Rows from block 5 of a small multi-label audio tagger, named by matrix and row number. Rows with one number belong to one neuron. Each number is 500 + 25 x the weight over its row's rms, rounded and kept within 0 to 999. All counts start at 0. Numbers have three digits each. After the name is the row's rms in percent of the matrix's.
After each neuron's rows are labels from the 100 clips, of 14976, where the neuron reaches its highest value: "loudest band" is the band of the loudest frequency at the time of the peak. Only what is clearly more common there than usual is listed. The data: strings of digits, spoken by a formant synthesiser in many voices.
# fc1: MLP up (model.blocks.5.mlp.fc1.weight, 1152x192), inputs 0-63
# fc2: MLP down (model.blocks.5.mlp.fc2.weight, 192x1152, transposed), outputs 0-63

fc1.476 132:501466493530508485484543517542488484508521512478569466486484473458511486533517499453486523479475514508488474477531548481507509527469486501484487483490498497486506500514469514499490459500502447
fc2.476 115:535487485525466539515497534506496504477503539488487471473524475525495500559481477457500461491505476471496452542507510493463531464509506497487483482488519527511528474520492481508502468515502535
loudest band: 4000 to 8000 Hz

fc1.596 129:511443524460587473481495529502509513464529478496494512469516505494485511510518458499485504445522490492482486537518520503507481506487473539487480512511522485473488503505517510479470490506500522
fc2.596 132:494514515514499494512502502455470521479538482497539485508525535482474500545497491502517507474504483528508518456505530449474469514474487475488521496506499453480476500493523447504514524490515479
loudest band: 250 to 500 Hz

fc1.670 144:531451506481528519506498531507484467476496473519531487500497442485485489480503456531547486495491484486528526512500547524456557496490477485501513522519522491500499524496483492449485470514528509
fc2.670 124:502491535513501490567475532514497492445531469513517471480488508501471513533471465468511506501471524503494500480480511469479538516481502507514489499495538453492509507508517482495462445503512474
loudest band: 2000 to 4000 Hz

fc1.587 085:516507495529479499478498502467505429538489538462493517470508531513486531476505550467505483453527496513524520528505530512521493484509458496476489508497525501475497487504485486504496497480495539
fc2.587 089:502530448493462508560496511522478484487529553484499514462495516500492539490484440464531527522492463492538513493472437562515486470519506529497518460487466496520520493491480557485487512493493492
loudest band: 500 to 1000 Hz

fc1.262 112:503495509477512509511489510499523524495500516510474489549550513491520468488504444470523499523482487499520486476455501482489534497513518516474475498478537483521468536509517507503483535526514487
fc2.262 107:514476475481522457489534529462522481465454485502467494455504458478548516520488488516519512504507445501520482538516482489554465494442526479517539527495526500486514498480510507489510501469516534
loudest band: 2000 to 4000 Hz

fc1.243 114:507478526499501533492483565499517516537531516511451544504534528508486496461527481553543507454526460453543477478500520495482542531474533498501538474476469468516528482512484492510525491480532524
fc2.243 107:493490521485503485525506524467531518504538475499459509500467470488488508468462517516475501513480462504537457535561489497487508527469518521532530469459467484448507494485471513511469449536485491
loudest band: 2000 to 4000 Hz

fc1.229 118:468494484458529496475537490502500505488537519498498507526508492486501482545477473441481552537460482543510495483502517527514498468515495459564500489509498542515500526486488516521466466506494482
fc2.229 127:523481507480504510520496468509494514488501554495481525477519498541504462498478498523488474512493512511492456509459501488502553455506488512524483513478468458541484541512481541495515514443488537
loudest band: 4000 to 8000 Hz

fc1.72 096:499571491510511493512516483530506538481505500500564535498514462527501523474485519509474464513484526484524498485493458464497513559514484550495498466542528535534525499545511501495511517535481505
fc2.72 106:517540508502443462587534519506478508500500509471498529485449499500494524473521532478524475531471526466498471488533520480493474501547469520506483509513505504469532492526508494537461514483496481
loudest band: 250 to 500 Hz

fc1.44 111:513494484498494512467508480512480534495537496472558456508459537455518514455496522528525516502452497565474510528484444514494514485516515522559496497505481455507504475501503468472518442485511515
fc2.44 108:545495496479501467493500523472476487497498478504553519497544485495489549467490523510525537475464523448478468509497509515507512468528466523453492561496511511530523514479516482515521522540506510
loudest band: 250 to 500 Hz

fc1.464 028:519498486513496461485506500468484483467503479473516522500529505542507470480492504499493480491510499475506474498473506544471498526527490490505495510492492491484468481516492480453518501510488479
fc2.464 051:534492499504452487511481496506509470497513547499494504501509505502492475524488453493521472518489433501497536542537492488511467515522517483487483481470532505505503488521506546484493504531456504
loudest band: 2000 to 4000 Hz

fc1.751 134:524509504513487459491477513479474501507510522521506460474509497533505524521496471508490467501518475470512479487471513515528494513505499548530467496510458482553469494475486482528503486460465534
fc2.751 139:542529519531469507526509476513480548528468478488499474470496510466483511518470503485520502505509465433483471522486543489492535503507487447477458539483454509534534447483497505471516530498494510
loudest band: 2000 to 4000 Hz

fc1.626 124:500513536494516496495504482559534516528504531550489493477535506509512494486472491536472508557475541472486522479537534502477503541580484518496479460543513522503484472495535493495445517508489469
fc2.626 129:498518519519514479524513491485485507548523479513502487516472506525534496509511496477467535499500543537506476473501502507511515527518486517485474508533499519475475495501475511496510461499459491
loudest band: 2000 to 4000 Hz

fc1.195 119:505467518536476522513485489497525443511537487555470514539502460508501490475471449462485523467491502504516489488508470552485492516499498448484480465514537491482550467573458522472483475473534501
fc2.195 114:551505511511524562444476494509512518516540506493496513499502465520512471476482522539454496495489517495462516476494487527481515473518480480525545461498492511449465494492492524496499499477491505
loudest band: 250 to 500 Hz

fc1.465 053:526494473511511453472491509488500477525500443437530518514513518518477506523486505536502486483525467470429480493480484494453486501500497500486542502542515487490472533527529520483481501502484520
fc2.465 054:529507494488469526508466485524465479504557492483495488481554518505525480479462485493504492491495425510541536553545466509496448508535501507554496484468538497506484519507493501494469501510470474
loudest band: 250 to 500 Hz

fc1.665 111:517471509529512481465476482478510497508493475472499512515535530514477507516505503503505511432465476504487515518504533467477447499471508492488477534467507463490467456504516567470535541503493479
fc2.665 122:492481512489515509446514485493482508505494473515489515535501523505491507512508482533516477469494503493506483506516518551479470480523472483526472496457465556508488499480473476497485520494528525
loudest band: 4000 to 8000 Hz

fc1.578 121:466519495492516484471484519565520444446470525555453517481555464516512551540520482478488493558478487469480524485544529484492513521515517486534487488483514461503485550505508496475456503518502492
fc2.578 119:485502499463511511529460485490524503508502521492482476489521502474505515506520532485516527557530531505466476507475512479500473503494506491484473546500556496506500511496482470474477450485481465
loudest band: 2000 to 4000 Hz

fc1.159 103:514495495541487475543537516478488481517434487513519510503475507511532539505529493453473484472491503514495533484489535495476506538510488445524497475481509488527532479492487507498484496529514488
fc2.159 109:497498519489484510515513475529495521493477508469486590497518527522458537531551475515518458515479516512507491512520507486496481502425506494494496538516434506539475521540531481468491500478472498
loudest band: 250 to 500 Hz

fc1.277 094:486461478497542478479509493515536502472467507495518480504545524508496503533513525485530493477472483495510511495470509464555490529485511506472495526526504489510500497519473563483553475475504475
fc2.277 112:515483508465487517436518517510536482499464464545486481514516522483501477512513497545514512482469508470535516502514509517468494508505497493516504503454472529499517504496479503491490503526515459
loudest band: 4000 to 8000 Hz

fc1.145 122:512479535526505471455538477523490531471499532507515531508560537525515485488466510525547536510499475523498519483460519540460481515481526451501514497503501499499491510451496480529491472459516486
fc2.145 119:499526482493491472439534485501515458498529550523529560465466488499501519483515530457506509501535501471534455502520508475515503472499515508505476491495491501493539466510516521486467489466529479
loudest band: 250 to 500 Hz

fc1.16 045:545464499482501488517483511470472498471542493483455478516498490503462510469464496528509494503506478469521491476474529543501516507462513533533534505523485491521479462478511528469493507485476487
fc2.16 055:516495475477468507508477495524495459496488499490510463521529526512491469497490490523488495546538411525527524548514447503504451532519488476531510503469524496535489475516531523483489492514480518
loudest band: 4000 to 8000 Hz

fc1.391 103:471498511499470477471492496457505514491528509569508528479470505486520491474494532513479421474548489475512452513519502513527510505491483541550452525528471471492494502471508508495516500481507479
fc2.391 093:490480501485520504513500566505503498460485508491497503518535519488479497502482468479502503500466520525485506554485492513528528469474539498462501527527482505505486489505507517480511466487458479
loudest band: 2000 to 4000 Hz; 1000 to 2000 Hz

fc1.581 121:509521510526495520493485497488492487494454496477507480472494529510479486484529510492483446498510505486540504522526481478502479501510497532515488509472549443465461497511532492536551482452513500
fc2.581 121:458457489516519536486499506493497495489482502489470476525493556491483478513514534514524507500484538503485469570480503450527465501490509476486494494472509489483497525500483487490501516532523512
loudest band: 500 to 1000 Hz

fc1.508 114:472497486470473492497489464549496467473515507482498484485486541493473483526496493468508500459484482497476467486531508514516523488475498543489508551507506496503503500482480512504506441485517479
fc2.508 105:507498472507538523502489508488487514500493531474453499511493492536494512525479472499481435550511511478531509502508507455497504493512511478496482466501469500492512496531489460505525510502507524
loudest band: 4000 to 8000 Hz

fc1.405 112:470518531525494535490492492490480463508496524471492560536530503535497463506479480496493513499469493567496495493514506510484488524513514483501524491521473485510518507476495543526521501446528469
fc2.405 103:536480524464485504552506503484512540504469492485455461513502561544447524483485461511477500535518514507497493539498470461491506502477437462494516535491537503515480505488515519511484487493543473
loudest band: 250 to 500 Hz

fc1.413 105:431512519499496503541529517507475552520531510517517517501486512487538519496530566451502468466529536498484540482538505482515496505476500535474474468537524512462519488493487497499501486555508480
fc2.413 106:448494506496490499648499520506508516516501488494506498505480530485486540523493530531508522468510483482502500485497495501498488522495483524515511520499497477522523510480490475491476503498503488
loudest band: 2000 to 4000 Hz

fc1.415 137:520503546530526498525473512543499507501516508520552467498504458458476489518478504469467511497471530517484486483509504457484507515483474511523502479480499505493514508494504506497470513475481459
fc2.415 129:529523510527509502493501505520485484487440491495479497547507519549510486531501468485504468490477483440486473526541480475451536446514480492508466515497557486478521512516458518525497494486483509
loudest band: 4000 to 8000 Hz

fc1.667 049:486452494525480499536507475500516469485474539494483490514539478510532509516534467526485504477565449499472518485467515497509478516484486540524541496484514497508500510533493479524542516482498521
fc2.667 055:519527460509458485463499497521478507504505492478501515481516503515511473504487506453495499573517424510508516547502501473520440505493522505481505483493538522503528465554530489500499487523480501
loudest band: 500 to 1000 Hz

fc1.239 111:509519484497548519486481487505525501534463531504505511498505485481492471517495492429499508516466506537489493483496575511473506444503457498516504466513511493505503478507485480541513476505489496
fc2.239 120:520486473493539494454477464522507496472529553480498479457525500519467475487510464526514478510508509512507509497516535475459568500509495487556498506515508450530487533538462544511503481483480525
loudest band: 4000 to 8000 Hz; 500 to 1000 Hz

fc1.207 082:437480544472538504507541475488499497488466475477518517514563486488527506492510508508506488479523487513538470491472488548486468491483482514474507521489492532483523479521505534530506484502483472
fc2.207 070:480546462521481506497555513580460500482496557480505494501504498490490434498478476502477518476486433505497481514502498490538466520502482494508508527503513489518479505520524501443517499463475511
loudest band: 500 to 1000 Hz

fc1.520 068:524454533495481504504468507480539444517450482468477522496554555558485508462519481510488512478494514455520532494480512536475515516543496532505477507525537464538471490515474496506503491540493464
fc2.520 062:475515482479448489507493504533506492456534546500514495491512526501481472502457456465495505503492453512508508562505427487519497514487489470497512490479494532508485540510516507521498513486528494
loudest band: 4000 to 8000 Hz

fc1.623 065:515473505525525459537497493498484477482488533492474520490493472472485523462561477550484494500475480501492520476491485540475528580528530477510503459527456505512505522520484496492539506517457491
fc2.623 069:471504505502488531493508499513509444490521510508489523475507486522473451526527509499500501509478475544500536532505521455487477480528454490492506471474526514520479492487521496488498510525526501
loudest band: 250 to 500 Hz

fc1.505 132:548542532503516522502509510453519526472522554482496509507534494510477472462510495524459513513538539507518521480457539525516499515523508513468449473493563472465460521515440467480545520558477479
fc2.505 113:491496511518520480514490485516531442510502540491473466496494484467521454481473512503505577510505501532468499556510496493487471513496476494496521533502588492444490547470486509486518545504459527
loudest band: 250 to 500 Hz

fc1.249 112:501502488498429452523485508513483528474490491547499500516546492496482507561512503507495463489472535496493561515490511500515480564529493469522480486484521497466503562489492522517462507513476485
fc2.249 110:507517508475518517514500544514505513516532496445543470492504474496503541509507495496527457550518505491519487518514493478504480508489536508472504526510514550485477481470490518484474506518527511
loudest band: 2000 to 4000 Hz

fc1.397 130:486509547538524457506502488490506499533553535530494501457535550494509471492508516504504448514493532493465470452512495492511470541546542509479473469534542557515493455519537499496526511550491500
fc2.397 112:472504468503497409500507474478491513501487515508508461537489530494502509497528479440488520516475501514490515449526521506557518541488470497530480505500516517499476491477501498477476521526504480
loudest band: 2000 to 4000 Hz

fc1.129 122:525506445490502479486491520504495537534483494495540498504533502511535478486514504510527510496510533507504507436475507490502511525562506488489478576477500489514502504543557498516470507501479506
fc2.129 115:511526506491563501505520492509494499463495545559524485492551488478552536533525517497496498531499501474532476531504505483519451510469524467505469482530518551511515524460512478511499479529511497
loudest band: 2000 to 4000 Hz

fc1.606 098:476484495506550512522509476536529549488547505462447485511500448504476499486494484506547486477535511461482521529528530515476503506535453524500543492483453474480530506522516481496502496493503480
fc2.606 099:513521511464459502574554482467503535515507513526493527526509536504509516517478479463481524491469500519530529556503502499518513525551459549510522448466495459472479525500490503511492473513533472
loudest band: 2000 to 4000 Hz

fc1.174 096:544447500501496466495482503475512452500458472476470516525537519482497538514524494502520511441481512483497487498509560485533467530501483496479514542505507468517480454497515565460515493482490493
fc2.174 114:499465541484480517509478512490507490548509475503503503506512514506499488522533494534489474440514474490508487490533500521475514491504485465514494503477441512485468485496473510492511555483516481
loudest band: 4000 to 8000 Hz